config = dict(
    dataset='pictures of board games with random positions, seen at a slant',
    image_size=64,
    crop_scale_min=1,
    translate=0.12,
    encoder_kernel_size=3,
    encoder_growth_rate=24,
    fusion_encoder_head_dim=16,
    fusion_encoder_qk_norm=True,
    residual_init='scaled_by_depth',
    eps=1e-08,
    precondition_frequency=10,
    ema_decay=0.99,
    batch_size=64,
    lr_schedule='cosine',
    final_lr_fraction=0.1,
)
Rows from block 25 of the image encoder, named by matrix and row number. Rows with one number belong to one channel. Each number is 128 + 32 x the weight over the matrix's rms, rounded and kept within 0 to 255. All counts start at 0. Numbers have three digits each.
# conv1: bottleneck pointwise conv (encoder.blocks.27.conv1.weight, 96x272x1x1), inputs 68-135
# conv2: growth 3x3 conv (encoder.blocks.27.conv2.weight, 24x96x3x3, transposed), outputs 8-15, a 3x3 kernel for each
conv1.50:103142125081122149131145153157131149096173135133130138159122159140095113158171144158134107113122177119135143074121090133194076170144112171145149135138082155151095105163140135112118105162116078139155142148
conv2.50:110152104108141170116151130115120102091120135138117135132124106136104144121143124084130145108120110132174148162143114160108186117166142126156145127130092142141073209152124134092082149100124173114145093078131178147141
conv1.51:131093127126137134089122117127127127091169138067145123130101142124104112122109136125116091112125108184095131130141156067164137107107128141070151146111054104144116095123147104146176076103140138113138122081
conv2.51:153128126103162130133095138142121167129069078097135149161129109125130076163131123180048176110110150132130159084103198121216134113153124098128128099082133103110156216095121053136124125126165120039129087155175193150073
conv1.52:100114125096115145140147148131083121140223101135096124184149152159085117196152230174096151180162135106145157138091134148141117112183104100129123122149135101119129155150091143136119130128156130103133088171
conv2.52:123185170185122119123140103117095124111096086092111099110105127149110120138086149119195108109135175117165102144077123024131098124133133186151158088164115082148086190151071101113189156116035140173128147123162102101145
conv1.53:175207149117145113199149147186120067164197114185166091093147215174094151199154180103099164119191142118113144177100132161151154127157105098118138165239121157121109132173139163125124156144111091145124117167
conv2.53:069112153175162113102127107106176121136145052133077140186239092140159081140107124179235186108091126122135120124120133075123126141109141168136099170163152146138096163173104116142158117111150169173129158149119104137138
conv1.54:113188199117118115186130100171106140127156104207131116117195089107177172222164175149123114120157119145119145200104127223142172137092146114178140133225104184102139158131195174136085111151138093100150152223
conv2.54:154161150120108156159146094089127103130104111129161170161194074114149136142102094137214119079123074136131097081128163131114154124099124122158088109188141104140093201112084150115168096131079146140066124140162128097087
conv1.55:140102171165150140084127085104187145141129153102192156161113172195181117100140142135103130125162170134126105125163159160152121135118149087154163143091115103104153095102141088197195168180156116180183086091
conv2.55:129112130124147160112114104108122119117159098117122131085142107113107115116218099096107074113132202090144131103089134149081110192216162117101149119140132119119113092116179139152165118104141123129144102144187116135088
conv1.56:133090154083121144144124100111060143090086134132080117140129104134117129101091141095135129115126129140132118156101117081150136136042173077095125138110096148179125135117158120133100095126152135158120114079
conv2.56:182171153105129104152104105113097134135131132154088159151134128120139079170116107129176072096172087119096067111141125129117144097112175150138126076122105081162129205094123089108161092116143125150078103106172157103136
conv1.57:123128148112135140104159155086149154167096138105130152108121135120135100104093146136146120158111150143087160093131131099149157141134131149174134129094140104169117146117121091129103139110136087168114199124
conv2.57:131058150083120142154117157148095136102103091151079115125062128146119126117097129131115095153090104154114136132119153117124180122095158134106105078106113150114145142085152091119141115213134105164205123135175186120130
conv1.58:115134138131113145111090143128121140123126148172136145122161097147120125125125106084152140129161139134149114130122123140129123131104143103120154139134136127133140155158125148152107167131123132148130139169
conv2.58:146171170157166123099123151131152150151126102122117133179158128082078124151107152175159144088083131084145131190121118143122112130216080139160092125095129144128122126187150138115144197113099159141122084147150127099145
conv1.59:149087101213160157078183119152187178132179160115174140119142209186162100135223148163120128153170155116123116077123069090147113158170163123207110123148140118131201133146145144177175116162132147131144140109
conv2.59:127125126119114167140180099131091081162124096201128136090167063158092105167152120085161068135123149129163122112100126098092129136184183095102138134131160120114102119095136175125167186126081108135152110106173081107119
conv1.60:133107124112111106063133107110111162072120126055127112094065121097093086142130171112115159164100124166123129104153139068171143153129123190095119130111154182155129124119132131114110159129113113109082134029
conv2.60:138089182158053098128101131075088161128106096130163153176110168083099088137095108115087171078060131157115150118185160112119188138146063155171124142133097112129171169145153146107029176126135137117187132100131181131111
conv1.61:098111148067086067176091100144120102139189082127129133160096089108131153123070139137113120102120103122109112108161100169126104183100076139147123178099127144107116114135141119121099129095128139132077137152
conv2.61:153134160177127114103092167108109087126149077113201152144153095145054098122117134164140137103088107134145132182119153100149118157122135165145098124139130130099143135120159155126102147159142140051128171147075160154139
conv1.62:126205111144098103143089191102067141124118157129094100114163118071120159184066114090168172126196103117211148170196142123081188162148148088147078159132129183056139126159140118085086106094091089113083111119
conv2.62:091107122181163112120104114097130117143147074120145097191168098131102095127081110253177163105087073113089087109121132124103187136117123121151085086155097117145141193131155093087121144133109119132159148109136130111110
conv1.63:091119096147116110115117127159137119156153155161161187182160147132099124099141125086119115106108088126132120144175099105126119095103117083086171142109112092147099133147115127120091146160125122133092070143
conv2.63:156111118165101143105114111145129134155170135111113060139152110124123124158071115132143102154094117164137061153134147128145148128094142138119110107130121168107126149144097091088106108157160119172133087097121125086128
conv1.64:063105125078084101092095086132034064144118098049106058083066108073094121111133108095116132118064074076148146139081164125157145116119152129117101108072120161099113137165152091080100134145137198100082095139
conv2.64:128149152129089088153064114104139160097089097151111146164101151055132150130106112083109184136127105116103107101110203120150123202121152146076158157114121129118191133152141139056109172160089146101175121076154175139110
conv1.65:151180164106127112068104138136097109164123098109138203099137179126095113105159145164096132107142084142194141137131169075136115114186139116133131186140134141164138073102102106104134125137119126099112120057
conv2.65:152158128119187103103103057140148129157165097106120055137184131145080134107140104143128120138129110124088085171156157140110133107075091108144086143165078105142132149137149099071151134087140083197136126166096127107134
conv1.66:109103197132089088108136130132110128133097096139097108158151176164075139109166077098144105155110099129115121128123158167096077124126128125164109124142131096149105128083169147118154134140120104120121112129
conv2.66:089141159211117096138167141108218124146096089093101131177188035194062149171069117154120103145137154150097055124178111049098000107176152084117162139099105124172127255143133192201095215122153200175135180150157161125136
conv1.67:149158142111159128136123154088170208187096066119145130134157165129114163134143056151181075128164140115136117119147121157109120097112161135196154110096150087197146129158155112140141154143132178098129048163
conv2.67:174093135175153181072123075098136121171136111093109116180214114145032101141154102129163098149099097070136061173137107138112151097162075123204109104130111099124126095129122101119152124121132109133090160111121173106098
conv1.68:125119148143095120071119140130090146189126129161104143107096152106124118120117167092137116127171098215046097148185051091185153210094197148186145103133120138155147164065188155137128091147121075120142157079
conv2.68:204183186087063164181105159094129098134089147154136191124162074129153136136123119110165126067130120162137089077163137112179137146125121122171132110148104110148137192073137203107135107107089138120113090135176142110131
conv1.69:169196116044100127175108134154136117169186147110118095144125159133144149162146139146113145115140171135099129138086106139133126145125122144145169131116131066127145093126152127143138127136116145096169103104
conv2.69:133107132146120152109131118105130150160112071103137134113145141093131127120121116087130120139131170101167122126155118145149119099080079147126147142162136135122080174183053143143103136126102176083087125157101154146160
conv1.70:118107104139106121139058131120133117131129134127111131123143100107090192124158119138107100124155140146143157123131111104123140111096140075161106159143081178110129135114119142151092127111099160096131158083
conv2.70:192152070138116189129138175117098148139152151180152125120126137051127139106199123105079166095135117130138122176153111064167178081110107115169154085130150119135111195141127105108151109120153114155111150138150132170146
conv1.71:040180243145125140121137118129093127174107155101145130101150141136145116105126174147133082188120098158084122091149130090184101107149181081143121097133181108134143131189133122108142213160101135149125091135
conv2.71:255255160179080139039001018113137137128143100157116144147143151097083124104154060255255255134000005000000000159144121117170128160131203255195194166137056075014077255228179159067071043029077127014143175120161126182124
conv1.72:145146126122191132171204177157097167154127124119154192189142117176131121164116178132152136127174146122127140186118126118114088088215097138128116074135107097104216099146129125221141108104166118167154077090
conv2.72:141117155113119159116140126123115150116119101094144138098135077129122118126172127100116107100124148099162101112125119131090134199205158140114144111124163105109106081143110141110179111123131123115137119091186120108112
conv1.73:128105101147143156134159169128167063113152154117180137133122110195147162125057039148108165148088117065136112091159081135120114103113115136149135172149189126083139087149091126161129119126107143160144129129
conv2.73:133093111123128156128141144147102111139125096132142142123156090151104101118169115053173099137113186104132096113129127134109103184196168156157109119114136125118114140078160149138148083135123124118140080126131110122128
conv1.74:136090127094096120123091141098115108068110150109087125118118161109109108095111137111165133091049095132130128116118186178129102103138122129108131158100131148139150140119132108088136108081077123114134131103
conv2.74:135141140137097177097144181124164137128173136084121181122135091167158126139095106175217110078094118097136121142064124072083141120138191144152126117166156086147093132075139148139156144140115069175115117114126107149111
conv1.75:092135121110128097117118108129125057066080126134131136162126134110129138139132150122130151096140109136182137174127153120134136124144102145149071092141170117153132123110120132113154132127124137146172155146
conv2.75:146102173118099069134085104150130153112127104100121118135123078049132133151140128137062102125093164086140165076237182094111115112120106136073139143147154101106145069084164053198115152181070124083173054166126159139155
conv1.76:167152205109119123142145141175111137181154070154080139125169123173150141131134106124109125124165133165080109159108040141207137153120194095130111120136185151091126166134133146094094136153084114125095142201
conv2.76:232132133192116153163115095103181108141107127134148114139127119131130102158095158062149103073153139119213116100178099150163127068090190077163109106166118192174121124094127140109142168131127125119095132094197167123128
conv1.77:132166119097122107122123102160149093121101135135157128124148141120144125130149133100187131123145148121136082124102138125142166111144132113104126102122154147159115101151133114131155136117166126138093133121
conv2.77:109134142163124154158099131115122134148071135126050134118112092095113130177192067153145080099122159127109117109198211097117169115083091125129136137096130139132135132107103164162130145140114160138096108069148129146127
conv1.78:150135203145104133081145100143063077121128141045181131150102144167146074143196122158091104085106142189099057159139134128184116101110141090139116112120112142161206138081123078149107147097154150112071103082
conv2.78:180155132171072230096151116135138133142057150136144132097157134188098124147105119056176112133135137158147125115119128139146180134105144087145120117113134152192096180061143120090186126137135159118129117130150136110144
conv1.79:147161129155178167122161209159209165120118121163139155139168155100116106100082226142243130120105140131197116133195151168096171108144137129135224160145058120094143121164106086104125152147128126117140173129
conv2.79:065104078184202154086128090112125130122171081111091132188125126164070101163145066178168096194076090101103039093126150144078097146157107096121129093161113105156143103148159083139152162080079101148186099072155097096153
conv1.80:092137137111149131202156123116151146097131111166105125148154124134155145143146139132112151128133163114089132172107121168089100128118140141133087134186143161145163141145117127097127115110147120095146128192
conv2.80:159088171136119119136133149077181115136190118120145085153172101077136094138097145155134033099140103153126167088107181148121150152190099143124152095151165119124112146119175129109125093103157142015146101125182159161127
conv1.81:174175101130125150115154092149092096081164071101179075191092167150104137175239216152089191119108199099078084090101132121108127076094115116088083127073102077128122090067083081088123121077161090087122104097
conv2.81:090133160174131169115128107149152139133098079088105105084118111150090129150087151072073167141084160099131162119124195090101120137124149110103121154099155122096111124132113127163169116078132162170087134120123156103115
conv1.82:127176079109119146075180192143162118143115134099125167105132093119122079113067081151214075153117125085144108047191089102133127103143104097147064164095153107139137162109098043122181150062143145115110102000
conv2.82:090071150136198134083177026149090115141170108098140097196161102168079117157106091198159133202156068104075072133125123189093124143159046098138098068139114105155118133083214079142133145091050077143167098124111114126122
conv1.83:117120101143149117124115156099117186153112122140121173101149112115118127081124156118177145103086147098191089143180128154101137079140153119151182138129138136099068101155100077086169097130149130132070126124
conv2.83:078096103139175135090131086162140101123175107091096108189146102163101113175153092174196109160071090102108109101131086177095151096140120093135089121144101127136141165125120106110162147118113131143149090138134102150126
conv1.84:148124135128129151106128122137160122162136136110126134145139126097113103144119108123136097162105128125153117116134186112124126124165117091135161164155091128153181146156105121147107174110116142140152111131
conv2.84:105178148128128143130114156045119145182099092109144179134190103127130122119153095119149146131153104130157093107130202113150150165130089138144125094153148094165092197119082143173136134089094149098102075120142168100093
conv1.85:155150122109125142154140082170087130176201124218173091106140146180141179187136137120123159174152161123156124195143152177167089200120134095152120112180171128113131169179190163080122153128123139126141189195
conv2.85:106154185128091161087134145094148108104089095116152179101162093151185114109132150127174115064127105148100124116112120096144096146175132170163093118148160136113076079117094124143212122130121159103048120125144137118113
conv1.86:152125093143143130105156125097120159122119128128140120110110127106115116129137087104129100112101120133110118113139181088136141146120111126118166108111155163127159148106096129083127142134168121131122106134
conv2.86:092136128129086112097098135114131161160139096120070126111124157145113111149103072078167203155143104116124108044148161180131097158175140049084108197112105205121208130173237112012104155206114082145197139105074096093153
conv1.87:130141081126162151106113154098099128130137147061121184113141131139125094126121159138199085093113104086153092006201064106126092128122121117127091112101123112159121072135098039104093103074148115180088161076
conv2.87:077148084116239143076126054124102132171155104117091115230139111161044117170113069205168100166098070094089083120133075166088136119119108133153092074117093113148157103134154043161161147082110107139146105137159112097136
conv1.88:102123123161079070137093148151096151102156164140124108120160138115142085131077110121134116160151122126157119084151105096108127105136136102134069152135097108173121069155120135131130130092141129153109132097
conv2.88:039133096120129141113201091113136165082164142117156111109125117113132142079156119064073104114151110148181141082172133174111118118205100114106129116154152160124107124116111096137124103135134101114145141126136128097175
conv1.89:164166191090122140184129105149151151147134141176105117116108106155132138189107124124145152161137112179204149112153145137137084173149181087092160137139177198134111141147180131133105116141091117093143066191
conv2.89:162144142104130210159106182117100120110099044124142214166181075081167100126161082173167046110213123164063065127152095089140142083149145151126108109151156114128120239137068149155145094108075186126099085093151130146137
conv1.90:123100140210093130105122107158129136234202124075137162119127180156117147159195216175106173114108171068136098084057114076121104080090136067107098112141197098108073130105129162085109144156132106110123100146
conv2.90:078151192169117165094127094129175106102124056127120067128131121140148135158103118100082159089140133151143048123102148080139114151175144113130135153102178143138109093150099121149153156100111152155108130107136139112105
conv1.91:130136227130143113069131086154125104167098107081122132125101098107151088089065089108153129134137094233113068066166084059157126169061194161133078127140057176218182153084170130164058075127094134109145130104
conv2.91:220166174097090187137129151119122083120112139174155167093138115119135170180087101141168091070138142149136084076143122094184134092093125121180129092124115085195077198056115107118132126142108174116116086145173157083128